Weights of a small segmentation model.
Model: 13.7M parameters, 64-pixel images, arch vit, norm layernorm, patch size [8, 8], layers 16, width 256.
Rows from block 13, named by matrix and row number. Rows with one number belong to one neuron. Each number is 500 + 25 x the weight over its row's rms, rounded and kept within 0 to 999. All counts start at 0. Numbers have three digits each. After the name is the row's rms in percent of the matrix's.
# gate: MLP gate (model.blocks.13.mlp.gate.weight, 768x256), inputs 129-171
# fc1: MLP up (model.blocks.13.mlp.fc1.weight, 768x256), inputs 129-171
# fc2: MLP down (model.blocks.13.mlp.fc2.weight, 256x768, transposed), outputs 129-171
gate.653 064:492460499457460494503471538502514493466491496549507504498527477526518529517476523517508489507513465482490551478477522476499520503
fc1.653 075:485468491527528499478501492503511572516534511500479532519515496515473483526519489499539484489447475527503463506480495510500532521
fc2.653 061:499531506499519523513427477541531513512496479535478509477485487500518517505513454449537482518490510514489448498497471542487511574
gate.654 098:496536527492541530513504469463491539497502493515493487497496517491494480540459477496545475505531535537482491495449503504495545522
fc1.654 092:510518474505500491507441478499545515483500553512515551503520514480516503504503443494487547502488508482526508510480516518516469567
fc2.654 093:494545523493538483514434494479514520471485520486454528502501490494511468486505468460510509515531510509488456479467508559531487534
gate.655 067:530499481484467509523496498471499506514507467525487472546501471491490499506494505467501466520484521530449461508467464543512466529
fc1.655 072:501486510459518525466492516487517540525492485518521502485524488503531493475532498481499498504513473526495465495512492469478494507
fc2.655 057:515511500492478487491501493526497538490538540503538503482528506534459524487543443464486508489549452499466463489498504526538519508
gate.656 132:456503503462520499531457450491538474522536487518551474505486515541511513495479490530487442484528505522477509516539471519531472476
fc1.656 149:470499497555541551512517558502469492531487489463498499539496516522476491503454533531512509489502541520512506544493477521528539496
fc2.656 177:519500480506498508484533464473467517495518520486478500503486456443519477529487526459471470497504494497518448475521472492485542492
gate.657 111:473513530498527488514530481484536477475487514528502494496512533470504453575506501504471483528487449496458528499486466501489533518
fc1.657 111:499529469447474534489421455509480506515472502490511508532489488485513534470513495505506478501496469542489467505471539499503549493
fc2.657 111:498551519458500512520458484510520498506474500520521500521537491487491494538528491502541480530502461547489489493490495585498496518
gate.658 071:514503482472525511498508494568538469473551526522559521503476480512518509518462471490520546488480501520486473507489485471505487519
fc1.658 076:467493515472523485500467552478481553479492504510465467526513494525497537485515510477526508491463440522488463481505503495493502484
fc2.658 060:500472489530535528486469515500520496502477480469464492493490571521507514482515490515484487545528502502546505520478493552486530520
gate.659 067:517520524514530522467550536481494518530470492498504537538495521504481489489495527514523451466478506479519519515497495492519522497
fc1.659 073:551551512498529474472521516476490539504495473506481477502548480517488500512457471481497493531534463498522475473490471469528502508
fc2.659 060:509476486480455469488454480507533508499534517529493490489499477525488515502482511490508488491502558477499537492515501457491528532
gate.660 060:498476474486523506497526487530496491512514482499512533478491486506482518515507498552442486492446503485516505465482480499494497479
fc1.660 065:517507516496496481503523488523466480539521535508484535458476499479501482525546529527474513483500457506509536472484520482475514472
fc2.660 042:511539539516501509489570507479479508488497506491499498519488478489507474472531518511506522507524521511486498518463504437502515446
gate.661 073:484538529502479498501495501482557472480515485492499541550506500494496467484494495553501484494509482536461529529437491501492459530
fc1.661 076:505513479512508489512558473520509489498464509481502516455526532552500503512441492505505528533521485510431491538493503509471530523
fc2.661 068:514495486479466478495512486455516444561465478470541516510513457494520522485506499543535500486504494530558498493506515515472482460
gate.662 059:515509465524536490529489525496482473461516512527484537541521463531549510529480453509520493497502505542552527501507485512531495544
fc1.662 063:462459529505500484511468485507529441480454474521472508449513517528499463469513484495518462493524525496479502528503475464435512491
fc2.662 045:499514516501474486500491462462496453490406508480502538496515463474527467503532509467514522474500509503495490509515519511448533533
gate.663 136:478498500488527506515445500466486485526451493474485476516487516492484482502487527530483496465508524490512499489500482516551501457
fc1.663 158:525527476483518535505499495528511505523478448464504471500486538504482471544489529524483468475496507486491513486503465489525491451
fc2.663 156:488482500500478500503547518496508523478540504504508491475514497500505487475496461498515501539512457544500522539446509414459475509
gate.664 075:478488484499540496509464504516492509512516477531522519545463500483477512521484488466489462491484495499482490515508517512483500494
fc1.664 076:513487520457486505479505501485496460512503503497530483487522479504506506486521485522526500493489465468493515510511489492465478464
fc2.664 068:492529512472519509491497506482494517470459527497455482541467513472544473502525523435511488503542558525505480497464486522458520502
gate.665 117:495453530525488517484529547489468512479516514502539526529502471525479511472522528470504520514445496540523508486501489534525530462
fc1.665 117:507523477474553489494495510461499500435496510514484521462483529463531468510509460478468506522491469513456467485457500458514499507
fc2.665 119:497524513493551531510468513518517518510468468496532500475496521508499498500515480508507490506500479485499494494489494624508489506
gate.666 111:459526549494496496549480497500463472489511494523496500548522526498537541499489501529480481503543504505500498533519508562501534518
fc1.666 076:533506501482505499463516465483528491552534515550520485482480503495518488536511479560494482524492472489494473473523487482530483515
fc2.666 081:509510514475524525503448478533549456527500472525485492480500504512520523515509477528495508519528454492500486487501507573517502500
gate.667 159:520532520487480527486498497487446499469535538503549496518543486529494541470501478524513525487521450506494535523478540488518498445
fc1.667 163:467512461568535487514510492460495514506445476495462479507470503457507449497496488464524486504502523494510453482517497493511486515
fc2.667 180:489509527508515502515533479478480497479493499474519519502508514479509492537501530497483493498517485518534516488511480608483524473
gate.668 065:505497518532508519516546480497541515490481520506495490462497470497525509491509494463543502469538528505502492522483491511527499520
fc1.668 071:539489477496489537522483518524517478495485471500528452524488479495544493448511494514489503513461473483510504510534516489537475499
fc2.668 067:496528501528523535506498518517509507500519463514522501452550520480495486473510506468487513501546481492516425485500498519490529516
gate.669 064:499518494464484509531523503537463538529476505524526549480502497491438487476510527512505527477532499524513504469460476520537539495
fc1.669 070:502475517500527534454496473454458446489498495466484499511479501459451468506504530522501505549492519524520501501533487476495494492
fc2.669 055:529588484526488503485521506477489523467542510530507505472516494489521471512496513486487498467483479501438459505513491499504520502
gate.670 099:529528515515508528495475507529535506538523472516530479541515502528488505497475458489530500516546505534463518497469498509488491498
fc1.670 093:521475488487476491512465482559521506518503530507501483485458524521522494466479515519521495480516522494521534490489489507471477453
fc2.670 081:483436511472477480510520467514504502485541503525514474514508486459533475527474552504481494509510517492455534503522491449481539459
gate.671 063:497493529503510530527501482450488511493503524482510469514522500533492497493449473459501499485489497485517470486478480473529521525
fc1.671 065:469537545551555488541513553464502482477468529502471518472496497468475494516529512504513516460541555499506503470484495467485528492
fc2.671 054:486489475522509506502526511537508532523493495512535481526511510519495528486508491509476484479482544455476499493530462463550471486
gate.672 102:466475534498521507539508524518472506459507494527509502548540510522534491520448473535506511519544508522459514543478519526492551520
fc1.672 077:492522511479472493523529506518452519485525513494507468495456491526454494507464520508442526506492457461484512473499521532548498486
fc2.672 072:514472519458488490479553496499489504474503447522541484527478473481489486507507546524474489498533472490506526482506500510474474450
gate.673 109:511454474473483490515476452519540441509485521495511494519514484482532467499475487499516492522524489538500485507506498515445518535
fc1.673 119:497487469500547506490470506483485506483487514534478479542475501532475494517505502508498466488512513499504493497483448492498517476
fc2.673 111:494500566507528500491533501522498537475476503480508513464505501501491509500506559525464491510482504494504471471489501499530480489
gate.674 138:509476492421515514456470544514478478473497528521534499490523497504467534528473493525488514495492535499520475512477519516496527477
fc1.674 155:526456503457517524477419547513491478510477508521516492519524508535472570500479473534522508462500532492532481499490518505517498502
fc2.674 171:484486499491482467500490471504508497490493526499481486502438477471530482502500519477523500463515539517473499502500518437528491517
gate.675 056:532513519462496495518501502530471554540468478490524507532540538479508527459516528495518522535502506482510474529512496492506490543
fc1.675 062:488535502474452514484509510519513469491506529517518504502469488516498524468514500475492522458562474517488537504541542510503504542
fc2.675 048:498488494548538528519545491509511515482488443476571519475510535518441482509510503496482499489484476480463520501482460508512500526
gate.676 104:472496494475526471515544466517514503456540485521487477480504535517513482520492511498483499533530502496504523522470497504478524548
fc1.676 069:497506541516518492461534488464516491512501498488520541521468519488448506499483503482482526520517499469506505497502479474479534510
fc2.676 062:507499522486505478487529494505495509466561472528458506509488494494495476481450508523474510490550504494504534483472513496505494482
gate.677 146:494483502479516502502489525477482447479481488503494516506514510475472480526474502519453518493516489497531546494525494506507526486
fc1.677 134:506496508488516512503475522468486467485508508492493491502522513498459491505458486527489494502473516534572509510495490521542505494
fc2.677 139:492423492490480449504537480465499524439524541525491498526502473471535483494509523450487498496491498528509497502494503407475517493
gate.678 059:480520479496542527517509483446507486477528512516474488498525481516547481507454502514475551508512474501498539555526450541495493518
fc1.678 066:553483500512510483487488500493521531510470519477522513522477491498482490490517458482500506510509505462481501480483519485531521531
fc2.678 043:490558488512505515512494486480492449512483524499436489513511498500543522475535546484522498494520493538505509499482496488508464496
gate.679 057:483512488517509488526481502528499508519506480509520505519494463523529502489484504543530527494499472507501482482528493515505457530
fc1.679 062:507489471505493509501482512495475480496531476510462483523509482502498529559459475496527515493456482502457503524523513541532519542
fc2.679 043:494516519498509510514474500476492560463475512501460509483504497445550485485521482446477502504484513525543478484479519516478513483
gate.680 137:482511489464491513532452490478486488527463496547520505531516529512519488511480480512515461497534520529531528509500510530507522548
fc1.680 140:482465475503516521503499532480487550481523549521496483565497481517514496461516489482500483520489508509517497519483479512482510501
fc2.680 163:489497525482478463509487480481478498442508550470466502546459492501544511460542499443518487508543526520474494509493512536483493517
gate.681 058:502541479525520448441538498461523492504471555465531491499523504498512474498493490517498487500495500516490510469496521475479479522
fc1.681 064:492505513527526498496564467460540475506514513499472476486527512520458484482507487438484487498492464537461509511531515489481482547
fc2.681 044:505539482475492502493533532518543482481563495572464472486516496480511506472520494503465481489487488473535456491522496499474486469
gate.682 056:521460476506499436536464485491485505512474502510448503502485515473522502549476479501506472501508489546502517472451530521544474501
fc1.682 060:502545527477480509489506443546472482523538532494537492466510495457502520536532467512523505517487478539506496541492505525491534517
fc2.682 037:488482521512511513508495476468502507513535507513463492533459498529500467496461526516524493506535515507512493498471487486513485539
gate.683 131:480501503525517557499510524503505532538518517524529484510482512531489513503495500496555481494477531526536503537480491513527505489
fc1.683 109:482508528496500539480499524519467484522565566491545487489506506517477496536464474492499494484485517476490514505491468523514499462
fc2.683 115:496473498501494479493528454471508483486527505504516495511479492428524476531517529451475487492528475511537504495542501536474520504
gate.684 111:516498527471471482495496538492479513496445524529506544545484498518466522503499488546484530491474531508493490532495538521500484462
fc1.684 109:486495495482475507477498525525508502483449539514547493513526474519466532474502469515500552469452510482485470555492520529519482469
fc2.684 105:499513492463485505499461475505487527504465553506507496516495465492495522503503491494523478505474549514511497499484496427527481514
gate.685 068:485530500509518506462534478485488477469497500542500512543490465442511465541485456445448495548530536487484478478488477522503482536
fc1.685 072:506477481460474529510484493493501533502495516513477506478512492497494550481538544520537502518484475489521483509498483518481500504
fc2.685 065:501483506478503511504497474507548486483469497497515485521458482510515510522549484487524469533427465499521497513516488524480478514
gate.686 109:499497484516458510532477496528525439552513474491491467531494503505501470497464509524537511515512506533510501492474513503507460512
fc1.686 120:501465499488473497497474506506538487538514492502507476466481487551489508517499482555508464511523535501533519508448488518513439517
fc2.686 110:491450508478478466510539458487490481449529530513482491516515490476551486502494537482487498505517503535474498481499501449485526491
gate.687 061:483468515476487493486485507506520516492549446543512515459504502551525513490521509462526537531509506512499523491465492510513492476
fc1.687 069:513492487471511502491512523478505576489524423522504456546515530475440514545518451482476468537470462478488531530469543485514534472
fc2.687 048:504468498487463481487501496484493477516510517494522483516502481470501484501475494494510505538511453523528538520475517491468504447
gate.688 056:507475551452481479539494493481463474539494513515484495474498509553515520510497507518510507511496486488535470557475520507473489466
fc1.688 060:469487504507523525525472507438476480511500494507428486526492534499494447545505469467485525525556497464518484487527464463493466447
fc2.688 045:503443517505487476490546487442473479492501510427497477536434493518508487464488481479507503491560509475488520521496486511445478457
gate.689 059:533501526475464569515483516510495511476519560499461483520488462498508468502520496452467499529499489486457458460505507507523506514
fc1.689 068:522497483472518541515523503470553522495544524541459502513519535496526500507515483521569480522491485483482476491499471486499479492
fc2.689 046:508485474513475504498529522491485529489529544541488487506508502534505507492496488500486483494534504508461520521482527502513509496
gate.690 144:501478470505486485503493547506530510524439495496513498520508535469466523537491482514530545519484538492500517520507514497485542530
fc1.690 145:515533513496500480496480468478490495477552523494521518504491474499549513450518474490514496508531472517435478498438507474460462490
fc2.690 144:496579509558539533501506517505533494547497467456513497476492529501483478490516489505499512509493497470504507497515498581476455492
gate.691 100:493508516451525511518482498500510492477498509553503534482546504460526517500534471487465464487508467532515525497483543522467496497
fc1.691 111:500477496485519481487495547452444521486485542486493507546472484508482477467478503515488508509467490470494474495535485515484486481
fc2.691 097:506482489494555534494463498505510466524508498552524492504484505457512491501502519480509490481516503526561468490507501546529495493
gate.692 071:525540492464516531539485500508523475502466524500538467509484516467484507516484468503505473457492464500515486478471461519520462503
fc1.692 074:510543523507484503503502476528496521486481530544494496495524558538519495545500478490512482504512496525450533515492504478509515439
fc2.692 057:517535490488460489482520496492456511501488524533466502542486493513467502511540499490490501528481505515465463509488498504508502456
gate.693 060:501527512532513552547513498521494522477457512504513512552518528474469522498547454521502488543492523449479544462462533512535489522
fc1.693 065:499533527468519472503461466518520498502515521520500465501454516515475509489493522511509497477479507544482534520493513498497531505
fc2.693 045:472470502509554501507473456504504488508489490523532494460498486488492465488479491540457504505530477466510507496513502555510484513
gate.694 089:490464530480511482486485518536520467453520481515522507547502453498484517497509479533494524479474479484476526549519560509483499512
fc1.694 067:485524511504537508522491498494463478471543512495487513510491497547490481501482472467468513481513515464496450512474483504463484529
fc2.694 058:516510515452503519476519522535495510513620472521418499489517496548521529495512491535491497475478487505541493481472501513517468477
gate.695 061:533510481487478498497458457502510503527506501538519531500482498481514488458511501497478467520521502532503474450513520489525483463
fc1.695 064:531504505493540553495447498540489470460489467511542507499487550469524544457461469532476528460500487545494471494565486509467466457
fc2.695 053:504446477503494494500480549523496519466543496508490491533471521551495547518517458508485537457468490504501511493518475499508444501